python train.py --model="sound classifier" --dataset="simulated sounds of rotating machines with and without faults" --train_examples=39062 --time_shift_ms=50 --n_mels=64 --hop_length=160 --input="log_mel" --spec_augment=false --win_length=400 --targets=["state"] --num_classes=2 --arch="conformer" --norm="layernorm" --hidden_act="gelu" --mlp_ratio=2 --head_dim=32 --fused_qkv=true --qk_norm=false --inner_norm=false --drop_path=0.15 --subsampling=2 --layers=8 --width=128 --positions="relative_bias" --kernel_size=31 --loss="cross_entropy" --init="trunc_normal_002" --residual_init="none" --optimizer="soap" --beta2=0.999 --learning_rate=0.0027 --beta1=0.95 --shampoo_beta=0.999 --eps=1e-08 --precondition_frequency=20 --max_precond_dim=1536 --one_sided=false --adamw_lr_other_params=0.0023 --max_grad_norm=5.0 --max_steps=24900 --batch_size=64 --epochs=40.8 --lr_schedule="cosine" --final_lr_fraction=0 --warmup_steps=1240 --weight_decay=0.0 --adamw_weight_decay_other_params=0
Rows from block 3, named by matrix and row number. Rows with one number belong to one attention dimension. Each number is 128 + 24 x the weight over its row's rms, rounded and kept within 0 to 255. All counts start at 0. Numbers have three digits each. After the name is the row's rms in percent of the matrix's.
# q: attention query, key and value (stacked) (model.blocks.3.attn.qkv.weight, 384x128, the q third), inputs 0-127
# k: attention query, key and value (stacked) (model.blocks.3.attn.qkv.weight, 384x128, the k third), inputs 0-127
q.37 104:111095100112146129115161117117114143136143132116132129138129149143171140158157143095153113142132145120115148140149157127104163106107134122159090175116135091124153112102154153149160098111174088149164125129099147103139116169148154134125131096093074128196147120083128164125118125112115113092115142127104177134119145110139190129131131143139140134116135077121115092126157088094103149156101
k.37 097:111130082135126135094140159139120110155121149116123125114108131113119148106119147130138096110136128121114119111114094111082117112091117062132137104138198150151099115116103134129136097119118107115106108159159128129100109082122169116089108115110119148143137111139133138161160096127167113054132098101142056190148126133101087111133147142155118119090104159119137126132105141127134146122150
q.38 092:143175118114117105171100141105201119083139126126076125115138102114111184093083127124094118141173142152113103160123156139136088121168089137152132132107126137152127138175139148102121133145123100129091117131126115118126110111143150120143120157115117117109127106116128130139113134117092128125147128085167135168145087115101154116103134127160111160101138093115132131094116170142152148173080
k.38 102:077155109137103163116121140125099079114120177108138117114133118176154114109114086115144114103103113107143185142153092122132151138118115124112142138092118133096065122116133127176069121099130094122131131144103077155157113144169148139112152125129138129125122116103106110105114154101165145170094117120143121115109114149141167144116147171146094120180141134121129151160121117142144124089130
q.39 084:132132144140142154135143110151153131119113121145111178145173126125148138146140092114119086164066107095066133158158110156084141126139130117108131148137128126087132153118147098123134168123141105125092150099136115125155086119131116133143117156116120113163104095154132096134165104113092111145125068156099114135210152143119147090144112143101155108142117126107096104143117115135103118117099
k.39 083:120114117129138126125138088132136144117146070130179169095113158118131143127096143117091113138131134145144129129151142154081127131079151133113098127103188160132129120121082140119118125139119145132156129150142144085154102153146142119170100102117145151086138124147138139152126126102119109087107160188155141063143143116116148105112139129157082160166166165165153137113127158140141150143128
q.40 104:130121139120101133131164141119131123111096142168144118124130096170170137159110165157110124107152112147150108095125136091117148105109100133107138154083147090110132126187142140146142118157140146085073151133165154130126117115106113141149164179152149134131121098138126140147095162137068156142122123133146168144110146067124151124144148156127116129129122102118153121132109110122159142183071
k.40 113:107125121123137153139120121118127160113124167121130101135134112129113124096120074101164132121121148114112158144153082171124153148134161104112124111108127159100146132101143082108102117154155097126158139129118071108122152126087117108139152101135096143155123130157133133102103146128133148132093126109120125136203161131121098141079109145104103118159137141159124155116147185155154064079148
q.41 110:139114098169115168134126102106114107138118154162134084131119112139093111146150125110121111099156114146129133130161106128159123120121127138108114110120122127132166137105123121080106026152152143131186169096118127111121121109092176110108125110153168070153115131128137090103124107165090102133155107148122163158142134159114118121148131114156115141130099144105116153112108084139097132124123
k.41 104:123106150113112133115153127096105131111117126141126127136096102162170158104125131129119132114135185124135126136146089132145188114171157145150112097147122180115122144161120125109093119117122127102123129116130171091154151122114075103114126131092077151097164146130129145149165137116111116135121166146136093098151146109200122088119137159104145092117132145141088115127141139162067103127122
q.42 101:166163122095145109099143108110136146131092097091085112117118134156149117111080130108097137147139122083135159138153140136100132143122151075120107179110141166130125114183141137144141138080133106090115133128131163154123163127121130098130114110134130125132109109133082089112091082122115139162118142138134110119177124141176142155152128154149167162145131151122084128099107119088139110163104
k.42 115:132104092150128087118155099131117100140117101115103155142140125131176134156117147080126140155091123176157124123130146124145159081122122113104148144106148147104104118125109114110087113122142111140114144098137152137121140131137094122152119135139132184121109166110162143124081186144113076128150168154139122116130120132114099129102105142145089159097077136087164164157091171122126150144101
q.43 082:085112128169162130111165118133128104118141131105163130098116174115150121135154155117127113095134148112130083125145144173110076131105156097116089138156099159085118099084142109106142121077113117133137121173101145110167160090079125148132137120105170095126141145128092135149148111119139093095117117128159121123141120118173152135108118146096161137111093119128081166143114107143115127118105
k.43 098:168129099172148112135119113119117093091130143093123180141110122077146129155109115128136115101127123158109127129111146132121151107125115131118086155129121084168093126171156143147137104108115098133101155131167124107118164138165120110133133101142126153082129143100088145157113123122133112137131136149124103150123160154114133088178116083169102142128101135087128114136056116130086092094109
q.44 099:065137112143128111135083141148158116113160097118128115163130093102137132179129118129027133132099104163128110136150127156144126138107106103100108134108133138154143133148123148125098115144119115115141102081141141146128123121130119136122148151177132126135141158091180102108065142110118086121129139127104165135081145121138144087151139130150083153151150130100146125150121116161123108118142
k.44 105:101102125127145140137095131138185112109149119136130117142137165099101135104127117137162134108137129095141129147104119120122143145108145114131122111154091154067175146127132106122120170102111132116130096156134110131150132119128125109111131055062090130121127151155158122126171143123117161134104111105137134164116112104081127173107103119100145053133123124149101117118146141101113174100173
q.45 101:084102143125132151121151175106124144136122115158161150116129107149148113118115145176118101142105121140171102133146109105163109166193114096118111132100112073098125120105151100167127158102139144078111131134136148171104122195117152117130102129079144131108087115170136134096122094106140138111140119144121101123134161130149160128079153128105157154132091121150102121117131133118112123109152
k.45 099:124167139131158158164105113122154123110118109081187155126158149121078112076086133100093166104129107130091128110149141133092131135121128092082166109140124126148131139144092162161142076178149126131147109110139132136129138101160148133134123159152125092176148139139129156106144120131103148113127101146135146072154119149124120104144137103107145138102153137167153167140099114096128120136141
q.46 105:129127146133145124163128145148144108171108127140118166139135168097088157133141134117105145150092146084163124138061102110103123158122158168169120111116110146143144155075126112119143122134158135122137141160102116092124156090109072140153105112112107070122152148091145143107154122121135127150127134138112138160176141119109120153144125116139165098092117149150111082098141124119127167112170
k.46 115:119138126125128090135120101148116127109138129126145091093074083124142157113101157152113099106137087172143091120116133112159136103118088106116142113115126159138130134156133137108154143101111150143089161090112161148114127122157193132141097135085132136127146155158125137124161101116147131139156120158153112094074132145143118084195130124147127159145160116097132105121135127158134094147076
q.47 103:163141110129171152131123117131113136175165090103136120124123180109135153131145121150144127082115137115128129119100121140136129127122119122098143111110122110123091146099139115093075175133142121120103106129127139116106119086144098157135086137126094121106131156163099097108153137118141088076136147158146115151195153126164110131079133121146139126161127126158158145139125147128108095052166
k.47 111:134119129118106129116122092123178107108138097130104104126121101093147117139132154157080114167103098173112122127186189138137142092136109157127141143130143116162148147127111161176160141101159127154148135136108138111158127154121164163165140087146161105103131152126173152125110157189149128127128132161138171115074133138143142134173144132124110160107140123125088124119125125126133137150093
q.48 093:105125126083142129119143133103147133150126132158090128124134094149166138120110134117080135186144126125134105129201119150114102141121123111087113169144128117189111123139108168122115116137138105131139124179096121161111138196098148116152126167138147130139146119116180081110133151109118159134121131121122132095128157111155181097155132121153140137135129143125143166138145126161128149186123
k.48 106:127084142103110153126173153109068105113125144121116139132142113140111125121122104093123155113116119124121148103114092157136126104150127127103116139143119145115120159113100154128116120139147105116128088095095086101159154097127092105136144130080157171104106123130113129131133081131145134133073093104121127090126109113129083103081101140121096106113148124164161163132108115093126146087203
q.49 094:125126121134099153156149140107119112143102158137144124118139148106162085125145153158132114136130142172151180130164140147155125107160095132159106119173130128134102140122116091137144117106128159159103167105092135162107151155113181137100130083103167099165142075111142132153132089092119121150121126157145097151099104126098097165087136124114118102134146145109113167115125091097135161102106
k.49 086:166143145134103158119122126096136113119129139117098109093084145127145142105122144108105134121120161102145107133097126108106157140116120111136125135117125126120141095106143096102133117163119125112121169196123127110123130096141073074093145164205091149136157138095104158162132130078110123132128169117126126108163135094150148114129083108114111116105121091155157116120150125156142174125166
q.50 112:121125108168123129126161120112151141139086111173131140110117179136127062140105098128142106139087154151120075110110127110141098127099089101136156128139125094128154109141120129138115147186147162095115161090149183141127125105161141115123131091151149110116149158134162158112133120169122143151105107112120114099117088102114143122124121134155114161105132114155155152116095151142087171164138
k.50 125:141130075125081138114132107116125147130102172085152154155125128146133082110114122088140172126176140116120135137121104166085158113122138127128091105112145147123098127121140094120151101130149104122117120161154158075147165098106132089103116140137101146106139100124128130161137121169125134137092121093092154096160139145138117095134171103164174118178164137128110120149142111122101099101130
q.51 110:143138095071125107128119133101114119122142164135144108129175130122136158105103091116111146118136146116123124090114134135150138148171078129099141121104139119128075141119136101093155107127119119097065151166129100156119143125117118122142120166100112137098135102154205105114143120121129137104163131097102158099134185118139097091165135128098127116129102150087126110081129090134107143107126
k.51 109:148146152095131174134156166120086139143080135164155135148150113182093109124124087136105134120119146151138125106148122127086173139168062160139154106126134121124172145104100134139104191150102133146133166106114114109141105170127123148151129178120137142146143107118108156127109119096143116134132117128100120135073140125123145126111122175126083161131141144157139121102096118131140100142106
q.52 093:141136130153081135114098163116109164136110156124124140116128069146102132104136172113125167150123135105159158165135134114143142117148119141127154118082128125152148135159137181129153058151152108106156137117130122156176109099103109143111114161121156095058115109147150144154104081151101103170125120153137111134119111129133102101133107099110145149162101108130093163103133122117135145121115
k.52 107:134133176145136122109116120119097124167171113110118086139143170156157157148154153119111152098115160084111154135138100136135151147127146152126110146106105178088161098131071108155106119143126132111118133110095139144121129149122146151119137157117084145142117141122149090136112156086098157136140130133149126137122158175144147136145113139071109091086100118166157150137151130131156166108181
q.53 098:116129105122111132105125119112101147093187100171122149100113142121111125118098132115107133100121132157151124115106145117125118159140185100134179107128074127146105158176102158131150155156129154128143128158143163115104135096150076144101096110107061162118142167124073122137091152107145105132117136174133121134114175104136155096142136105127134119120149120147157117137116125107156123110156
k.53 094:110130099147150126126114093142135084154089107131115107129166120111146115132144134163127152090142112126105131134128159175113117170109079127151103140151085142146164137123121083170097137135158114123114173100104137092112115150145169134092154101137171061121143170140133113146100130171140140134148119101102086132114147134117124117147140134134132127138115112137061169138102109102136165120112
q.54 105:100117105113119164115154128158141144124105113150093161098094130147121079110113143104072095160155129135145112130158166177144083124104121120072102124116139122118111135155122150115113183115097118114098126113128102111130081186120149100126124152136113091126123136132103088121110127104105110156120128112167112098111110118159194145150135132133117123092136176135129098162115122119113146140097
k.54 109:121117118153114144093143115094130113133141165090148170080159130160123157119115091091150123120104123153106166150140138107122100122130161115081106142163135151126112085133139160114083116136151092123146111131084115120157121106100074123112119096142149151097138150113091111102174124167121146122122106146121138110162107132085114106107146125117122102134113143163155174131122164098134128063132
q.55 106:109121163132110102076141121094129133137116156153145125077106101086135106128116105138142114134129113192117134162125150113114061109131143112107164130129095133151159121165123105124119157131115162123097097113150134173150138107132150151161119103105111164114121156142098171137136111106163117153130116100114079116069145129135136155120139153086141135122138132145114122098144201148100131125152
k.55 107:149138118149164121160151120173149076114120144109114176137132127114105083128145119111159177095129103143095121095124185156123113145120135082103143145160138093142131106135134124148111138146115114133114142135174130133112131118147156138124109144142157076141114146082105097116108136134128108161135104108147127191143106127067142153151112133141129197155093133145139100110111099110109125103134
q.56 100:139153126071130136121112117127152153157117142151136132122126115107119100134096128138120151150113177141136157137129139127080134152140135137112102102112148183147119179129101133137113191135142147161144146141070116121104125113155138131121130122101096089112101145108117096114109170107172071126126131111147107129166102147141087097136187131156170120156125162145149125135142128154144124066130
k.56 113:119107122127141137150132117095151114140149136135122116135091168115173151141113171128096136130078100157125093112130139093124096103109175107118158164118127128116157145114125154096114175093113141139093138119110130149146132116104140175163146121101156180120127136131136126148121109159092112123132096155130152107054134117129133172163136129126108166097115099103118099120127162069151130167149
q.57 090:132172151153117136128096113113121147173160143072139113097112093137125111166132130160133103078136130156154128159147147118116119107137097115117072129124085142116121140135141113080108080158138092110131129128144118120135117187073158134134112132162139158126141114186188111146128136103132129160167161136130099094146098141118131156117145111120126159150140122115143160150139137144104149133166
k.57 087:124122172093130152133118122094164138096138126110099161151124161128115163137142122118088151126112106105137140132109127125130116151130102135076119162141111127075130134139138142133160112116126149174120152122146121120175132106141124120106153107145133072141100079093120108086109174108161150164132143157125155112135169120135169126093128131120093108088107164129108121081164116159098101100175
q.58 112:131149118086156129112137084143126130133121150139113112101126192107110113059104106114140111171141130090136153142143116131151148092156174157162157090102103151160085134114095120093176105136164081107124148128138170119146157142125123131118122116163138172130153126103128091155175146121112107167137133112095137124145132143113117139120127095124137135102122128124094110091118124092093136098138
k.58 113:120124152132139147105123146147129159156122137161142132130112147148166161134156192149110134152172128183132116136142164105127147122119062157123134140125091120156099133156140159112090186111132175113148185115111155138135084141124132150102090123114125130113149145173114143112115118149176095098110144128153139120123125136106133127116159142197101157139112131125153143145132129147155142127090
q.59 100:132097119064145172111135125107142129129106163169163131059072127124115103106142137144124152098130097129142155067158129126109122115150148095122113143131129152099146111135176134114156121147085144118156116117142118110112115094136168128134120092122138110148149144156093122155085122099124132119115110100164163087100092113099065122134115105139130121106114111148149132109135085125149108138119
k.59 097:126120105092158137135110133106121135191137143159139139144148125144135126120159151106125112130115091118115151103134126175188102106109156132097173141144129094125121190123105125110139195152156096141103157116154124148123166103095086144108133111139118123103110097131146111091103120148123128130121099120099173146112143134134133128110110118116128164098103105116054101093107126105118087142132
q.60 101:146159125128118104113115098176085108189166110122126099104179106096091111125173122091162126133103112096115138130112154136135117130128118138152170099132089152120100106062137131116106121130109102153143131108097108080128108089129144126093135142105114148120130138099130108133136087155133148139116107130091116138188111145159153066133132118131130096167157132124114132144109133095146145131121
k.60 117:117120126152152137131139124105118147087137112172121114148101161163168137108157145161093129109119091130145144123144149139142130102133091143143133132136158131123136144136137154110126151098083168094140135134138189114126112186125196144161119102082165139078150164134109088091136144140161122074128125128159163137093141116151134096127146145137128147128158132119130154119120076118162109143118
q.61 095:151166134196098139145151111134116120151088114125127141157121133112106086116135121102127142136131137089116112128173103112123112142140130098119105110125092107118125117124143142138127141134144128098104140049173168144151106137154152131122152102146139091131102132162129112133064100152125142142131139073116144179118159120150164096182129142091141141144128118127086109149129155105166160149129
k.61 105:117131120175148142115084144131132141130120108127094145092152134115154089086117128116102127161135147163099158145159107122076100104124166106102135113122173158143128103114106111139044131101125142104177113095147153120112113160140143113134105108110081130113134178160113126131136140095099160128129137169129141142196114127140127116124171125150119131111120141159149175141144131142130153121116
q.62 092:138138123128100141151168095162116120121124125162129141135130166141096124138108162073160124106099137151156116120128134118055134107098150132124110102101139090125156167153119156114115165127094141115162110116120155109126077131164110119131139165148072105136123139165096089128172099099097079137121144119138152108151106091115130130135108157138159131105098117125148121131113076121113149158110
k.62 086:103129111116126123123116117145139144139127152118136136103103126135179165134107129114163110162127117131139150136132133142152124126163118167121146115143143163148142109167119146105111119067158145166111127127107135129153131116102102120091150080128170148113140129082161110128139128181146144121138093145133144204172128127137149110110129136096124130125124127071105132105117218158091110091143
q.63 107:140137124150123145111123120125144098082163096105133112064148044112162169097126131099096134142120134135100120143121166137121118115123103134138113106141115165113136084157094147147172126129132128168168122149085133096128134101145119134101106155130150142088164117159180130167116134113103107109132133128114155123123123136141163080113144133122144115198110130125086156127121145129122129102131
k.63 113:102096085176161150145115137126108131106134083124136143134168199109135130196144147123148145103117113128138113131113122130108145111125102115121072164142100161105147113124127136141110105115134110113152157171142127144150130155131143144127165136104166113124127100130154093146114146112122122114120160142128110174106145125111158176091121100098084115123150131110117145089115093112118130076183
q.64 094:125112132104100155176131162115128084066115111115145130077147064167147121117121127161133109154122137127163125113109113110139164121086141102154158126136132111155138161166133106139139165133091082146108100145155113156098115099137133124158111123120118126104126127156136095107170104101075108090135145154143116095126112124103160145110118086126151161135160148112116117155114105148154137135096
k.64 081:156114145143143110123106136093171097093155072129094124133125151107158052140169121127127117143146128168132126111145154149141146106137137125152155155108120115124150138149094106089149164120177126129136100099111137123099135095111138095172139169140084097120094138132142153124142157119139158125118114116131135107113126106115121146110122166120095079151106148118098068145133125111178108162140
q.65 097:122130128144176150071111116161111091124131149084162119125134145114118112099134124109125184135145089113148157119137160165104167114083098088138096132137132116122128118115091144134169142136151130157153152131133101137122127176146148155161130136138087115127121108155149182134120148154153128098100108106137129131157107123105123156110139164075127139144118150167119182125168147112157113102164
k.65 088:159106156133129121133152128096153124130078162126097104124136092118167133116086106117112121148149113119161105129107077091113159129061144136120149122177106147170121104138152096157109162098137123151139131151144083136102150085173131163142087133151162122100126161144134116095122161142166144176121127131131169128146141111143150085138138108123138107092142123133125131169099133132110102138133
q.66 082:122089121084111125109127138112096123145141145162123168135095116183105145152087120156112111125144167115145157113147081091155108145107099142143105158133165105123113139147167160128173172133103143143105124160141109129115149108127136111097123127114165151157154132154115163110153130138138180143159144102145132139163113081099161124109118139103119100092128122102138125164129178171118112156152
k.66 087:101117130087128162164153088147127114179088114120122134122181123134099093128139143107105114106146157131095114127124161137127131122141160119145152142131118147158106122096105123154108114101108146144139164122164141150168121117097125096137159124168125156128125138100169111156134104178148094125113142096142113138152128098112061160119123132143140126154111194107087117098149112131114180095120
q.67 099:107117158088139128154120102115144149112151149132133158106142098106127080160151130052111134132136151133143130144074108173151158129109125148171136101123123158078105153130156133157153117155129112100142116125147141138100084130147087181096089143152139154100108149125128137118097155141142104176153152130151090127128088153103110125096157134130137118128101130111142109120156132157145127121079
k.67 091:115132167108098093136071165068121128103177143136128119086120128153129132124122145104141127126119104133137119128154130115125135079139123127125140107098128158090094112101112098163090131167139093106143111135129068107100107159133134122142073173146134120182102167126146119089144126111124109172107119116129125109116120143140155125130132125090183125111173124124143123126150165107142145161160
q.68 093:124110141122114073145059126104129141131163134101128108144111127104077093111113110153109124086131132168160108114130157160124161122163151150146124119161131114146109110123168101101122117142120142114101122105157131121135120151136145160167118150134109173135107114171163164138119108105103168139136104113167123172141165132137134158159141144105138090073142147101113134101089095113106119156160
k.68 085:133131113071134137147078130116139136139131120175117163118141114085150164121149154119121139146169092083099163102143112141088137109094132133126163090109063174132143123097117127126163122135115135121127106150128131145184151143133084175137138154137165094148109106094109087100149107142128091131160119148128125128165098135121120137126080154107125121118091139135128145131113136103107167135103
q.69 084:181110128114159139124159110143119132169109122149141141150134104136132119174141139134082098117129133105131141103173154154109150137134112139087134135110115141099191116114143129081081112143079126133131102121107128129141148113123141115130137151104114104083138147111102161165099102142148113126106125133059141121095138123138092112162150095182145118150102150107100094145141109125101171158169
k.69 077:111073128147131134161154112167125098076113147126168135153131169115097125125110132166105183178099131149167155200111115128149148155133109106149129158138129119121132170130119134169124137131132145203133160150119111171135129140120132115090106137122158124106150107136149137132130161125117105107105112115150161133149107142129089128145110137162130110157126134087153122123094149110154139125168
q.70 095:097112156106150106136114101101190148139132113131145101111133139114136155148185161162145122117116181128123147127112086099116065149154109131159114142128118183088118147141133148141121129105101164143123108148098120163188104099141117148142127148126142102105100126124135082137106141152131123138175152118141127105098122106114161088127088136163141150167138142084123133146127155127093142152119
k.70 091:110086151126145139123085149098089149126126128139106120163102139145066113122120130132061118073118117153135104123158127122114135098158126138124083118120189158098148140125126143117102142111117119156097138132109117169127141098119137118142089116145146136152087115166128128110099128147108138077130112082113146184104134118117105146124109094103133154114102156166127119123112170098138143088160
q.71 098:097136132114138126180106136119120166116163113099134161143120167114050130133152129112131111157121152117076151089117144134117095130153123148112124101155142153105159136145089109155126137128138107145101082145125113118126111105143201082143096127100152144134112116111181107141103078124115126131130117117133156133068157150124148130112116083134116132158130141182139104108125139134116112155131
k.71 090:097150114175136138159120091144133136106140101121112109153145119133104105133144116160119164141163115172135119161086173109090168127144156122128090135135112147101155118129137141150102092111109140150134118140094138131148115128161164128135176100113106130088157109130071129139094154121129142136122137126136121184094111156130098124120163145172114146112153169162119192118160132096169116133108
q.72 083:141157117128190144143146115129110115090125099106121103122069106097134120125153177115135135164131144120124115139110123104078124143109134166117135144106131108123088091094121125147093152142126211117146121127132092167150121135157161116125101144145112081138094125147121153125083129135156111130163093155098160099098143114120139116135121118146118154115098143170124138164120153167137133079122
k.72 072:139130109124101157142132139148151136138093121142107100138110160170115155138113113128104127142140111099127126151169154172122165130099158128151119133201132143129094138087136136123121166144140136139103109116114145123136136145135153141131093183148177107110111132171131123168111165097108140148088160085125167153139134093105115103173138170122094153101104137132098126162154086134151130151161
q.73 091:125131168159086169150137133123093169129129146150144130118149141123108110144138092115136107128142091125152121161125088140188166117143133116141161097109122114101095147154088119156150098144146193090169089119128142136102070116122144102113113138095168139115115134123147155101087104148126160127141154104120166102164137095114122125119146108108137111104171164137123110139122111132137114168150
k.73 085:169130138161132170098099100149120156136161147135146143120118130152094127098092154064121143126132139159122158154120133096115127123095145157121150124114111146128136103146144102174097108136165135131170133130124134106109123172158120124145129097167095153136142184126128135118109161122135114113147196153080100101117155136094134126167126120142133113135171163098169135149140097126116165162135
q.74 077:104127103109107125152135120170151071167103125140127111116120126094109134151118092104144169119113154093153127130169121114124134124125143120084145075151136100142081149103167137158121117122143130150114181116113142135100139161099104157098122104113137147115090104152140112141093129160107143120156173163112124137124056125164127134125116152126137133118120171107127198148162140121160133126121
k.74 070:140109117096106081164079117151133086165136106082112133099124130160171152140167142097125144148145143114130129168122136101120111109109131148140137110136131116115105129162148116131126126119122126110153162130184118147108152146097112185095141099093109165106125140147135126110140157142121130112114115157124135078114166125119137065095137096070081134114126105136159109091135165103136127129099
q.75 103:122144124111103101164123085131088121152141121116143121100102127130133084091126187149150097126158059116117108112114139093125121129129123145169142143097111078169206127127123097110135131126161140092131154112133147111105109137122108094129128133120152135132124134146162090130127083090114144139110118133108125150082129107093124117094122165142129134110129131105061116129083114094123099129122
k.75 107:127122093173183121100163172125120121125151135105109129132093124107177147145149136184129042156169123158133167128116113149142119147183089119138109144105162102139145154121123106152141097123172120153119112094149134120143151122129166120099104119107151146154159134166113128141144127099113103125119133102155134154121124110088110135127142133124095105174123121106117144149154139107151098153122
q.76 106:148111130134184123155130125135122136149122169136150179092136107154136075145141112136114132121111141144074144142163142128150093108138121092123096131142154146204134119148123102135153160126088103113122134114119117162104147118167127136120074117138113133126091123118135131146081167119126126125164072120160136143122131143141127100133144161130142185115089150152076145109135154153161117156138
k.76 095:123099099143163128137165083134142135141132102127098150139179143158122114173160143131135129153147140162107144107141094158118140158139184140081147105119095131100126141119104132115063130154111122118097112139133134137113113119151153127138123174075159141092091159084141145145094112081131122094159098120139115131114124126177169152120103113125121123147115135134090140162129132103084113117154
q.77 100:125145130112110172128130168157097133149110141155161125153117152156091126112097142163116145156110130082134080118135152153161132133125147147096125150085130113032141151148126132167134120136149112122125149105126166118119148096140134140133144155147143128172137121113115128164163169133119128105133169168136130101106111130144141090157119152138086127083107104120103095147091154152117169123135
k.77 094:091174126103130121131136141134126112129136107104152133146116107114125101112144175127153126138161148108164116117148138120141129125119129119149083143134116138078138126128126128109112110151126150152135168074197190159119131140136152123107157120145066128138102092087136113115189104122138135128141119141116105079082077136116092139174164118150136098146125160113135136142153114178116121125112
q.78 099:107117152139128139124160114117106121091124126109102122179139160116138110106119098105119160109141118148141102148148121139139132134147106120143077089193117134105100147123137140142106190115125098178119159104153158111127082158130160091129117122131084126107119136143132152124138054140126118122134103118142081157163107133104122150155147136082091153119137144087157155113108087113149152141134
k.78 087:115122153133125127137161150173117171128100118177106123098074102128141116144159128118130132170110139095123127150154123137151150147104172107125195164115113121188139111145137152159096178156110163129149088127131112167169117093134122135132136136143091118095101149130101109100102137136157110140140138151130152136149169132127134098123113105101152112112167119103115163101128107163098145152106
q.79 101:147101108197116145140111140151101124125127141109140100133104124110195103089137152154120145147138111122130132137137067134147137122142083134163112107070149128147156092109139094154115157161138119109123144133104122163088102124120116128115105124170142125136094146131189129132121102135128159115122125136120114115162097138142134123117135143071140122092086101167083097076133131123143121104154
k.79 092:158140132174176125116135170124120134150117104172117140131138079147117119165082172115123055130098135158112183112157075112134128149103066117153166132118138132167094108134141118118130109128132146113146160119167135140106116100129086142144138134094133128136139164173130113166158119124116139112123116111121115136087112138124160121114097119135151142162133094119097138103175123128131150144121
q.80 090:123124104068160123123139137123138073130188131150129067108098093143116164141098131135133135137114131108124137092141129140095132127097142095128149116133104120126115124135141093123114133095148135131107118099140097128088140109124184113122130128118189121150149123134047160137136123082087142154135133137128085139122151136149129125129118166111124121133119115138135137145069111133139091144198
k.80 079:154100127060128107149124140174126134092145154173119148149146121118129131147154125113108108110150103131064127109138105092110151135161134127130116154121101086138130130144111138140129137128128104100058104130125186112108140155117113104132141105101129119118098150073103119126106100138138118124141122102171178142136101114154096103109126124117140093110079140189095113141113108087135137114145
q.81 088:112126110112123102138136109087088142145111137149134153131123127141097078156161140146092157066121101110150102096143099115152163136136120138118138150145116140096137116066115122115151103110126090128139118138142164157122131135130164132113163120121193160165136134117153172155106087106106129126136139085095139131147152133121152098136159141170120158146099134157087146143145182139121102131165
k.81 090:123137094101131143103113109137145145138137150161188144121125174158120120146148159137117109149144124107127109107116110119108098133110207132105158107118135156082138130093106127163101115111117114136124171136173113120140111143125135090114111129160086141089125134115105095071116149123139152108175112133124147119100106146096073100125111127131122096161157148131166122097129089115134118141182
q.82 085:119124109169157146134106166156130139120144170125108125123154135112106141120085137110129129121108093156122164129130147128143098112120115130111162139124094105176098116120146108125154146093139101080150171118133144118112118114117091105093118143103116079125132128117110076159111150118136098152162105086118140123143134097135092101144128160123115082160155124139140139115128076099171142210150
k.82 089:133093153143163105142144113151086094121134184102092146078148127146114142126146121138104133105100169136106143131183125111114097112159135162077155114116134115131115117122154174125159105116155127169103153112113125089139110122134151126142141145120138127130141164142147178130134115165115130160102151116082145141152145132099153123095128148164152115101149146126102166175103151139076160135101
q.83 084:108129111114106109144125116076123135133154139130108119154179162109152178147115111117183133095108114112143142155153121133091138142134124113080118113141101162125078116122128112156101126119135091115161077105101143150146159135127108131146149146116126132115102149111154073147131149139121112132088084110153074103143124134170174125108121139127161103100154158130074149143163142100149127142108
k.83 089:115099093121121108119143087159122098147103120103164122137160098131117152129138106103141097129084150109097110139118156133142102169128149163130093121105095087105148113143135188124165095106114117140116129136086113190129119133141137111159133154107096170101128133070102152150154103138129148139093160131095129095076165119146164144135141138163146149125154155137120137123123136144172141134103
q.84 091:117100131094109144117107141095111141097079096110109166153112125161094093132172146090137144146125134109121142108159167126166086136109109117192090156141123123150141118142148150126137102124132106127172124115163146176119110180112169160148130166130137102108133129128157097092121117101130089138151133148116137118147150102118129113117114153131107156131119110164119186095155113154162111156141
k.84 098:108140184170083135090145153125125115142110131153074092109103141186125148098138073113111094117128094149126150148146106144126136089150125154105163099090102171101129123127082103162145165121130115095105112105141116128159129110114154126143113155149108109144101154144128139099121185113110126116101119125138156142130134116166127112143136159101115113116121136150141131077161106115121159154099
q.85 089:115141117150113100137109093122157167147155135091108081102155147103118133180117108136138075124198127146157100122134141171096111119160139140164143094113157123149115083120157107151116156158135111132136098168121127125152118176093128132128084126138157104114159127086136123108131132141111153152159086120171122140103151155138154161127105132099138164128104144126088115133148092141125120108137
k.85 084:154114121162163134122088119119127106153135147105158174142119116141169124127116127141127123123079150112111104104161168123093107126140092103122143140102105151183093119124132148129123140099195126101130115140067137144112157150145152170131105150108190109151140102111145119136107144153160085118119137136136178134110125077104184138131117103103117136116112114136119115134143090080121126123120
q.86 087:130116108115162103133108149112117077147150103156149112129130105153133160123156129165108121129120119096140108112146150121124091110157138149144135143138112111108111173132077135166099136121215135124133127139101163097110069164112103143111122143145146136148103107140087130153127152118092078121125125120143137122135134098117123140139148136148152176150125118099115098145210101151088136126136
k.86 079:128097195159164150117146140115113076176155122124095177148103103138121116149140150107111133087132093146112124141163117105141116110161139106090109157171104128136112156125150149112125181135102106141112127140140106124168128136128156170132121125126109138110101125141111130140094108088151118161078179124106127148131165108133106131164134144149120099131139146190166113111122132113149125089118
q.87 093:130119124163134145153104107153165127146110121131136129123099098062112132126132120102135085121096103078109095113143139137126129109140121172119132145092181113127124108120156155135133121145141119150095158193123091102128115114111109131131136173133153091147112133116150091125135067155142106119167112077127125095119110098121144129138114111169146076152130093135146119092088118137085123112155
k.87 088:116119150170127143117094127114132107123113143129110075122143134159096116157098126170104145096088140109139087132132133133086125089107088107160125153131178150140114130136140139118128114110132139149118175159145149125171093154102125174159153114146161161127136140158218109155124131152135122145104105156138154090136127148095116133123146111169135124113100099126124149131078137118165137105132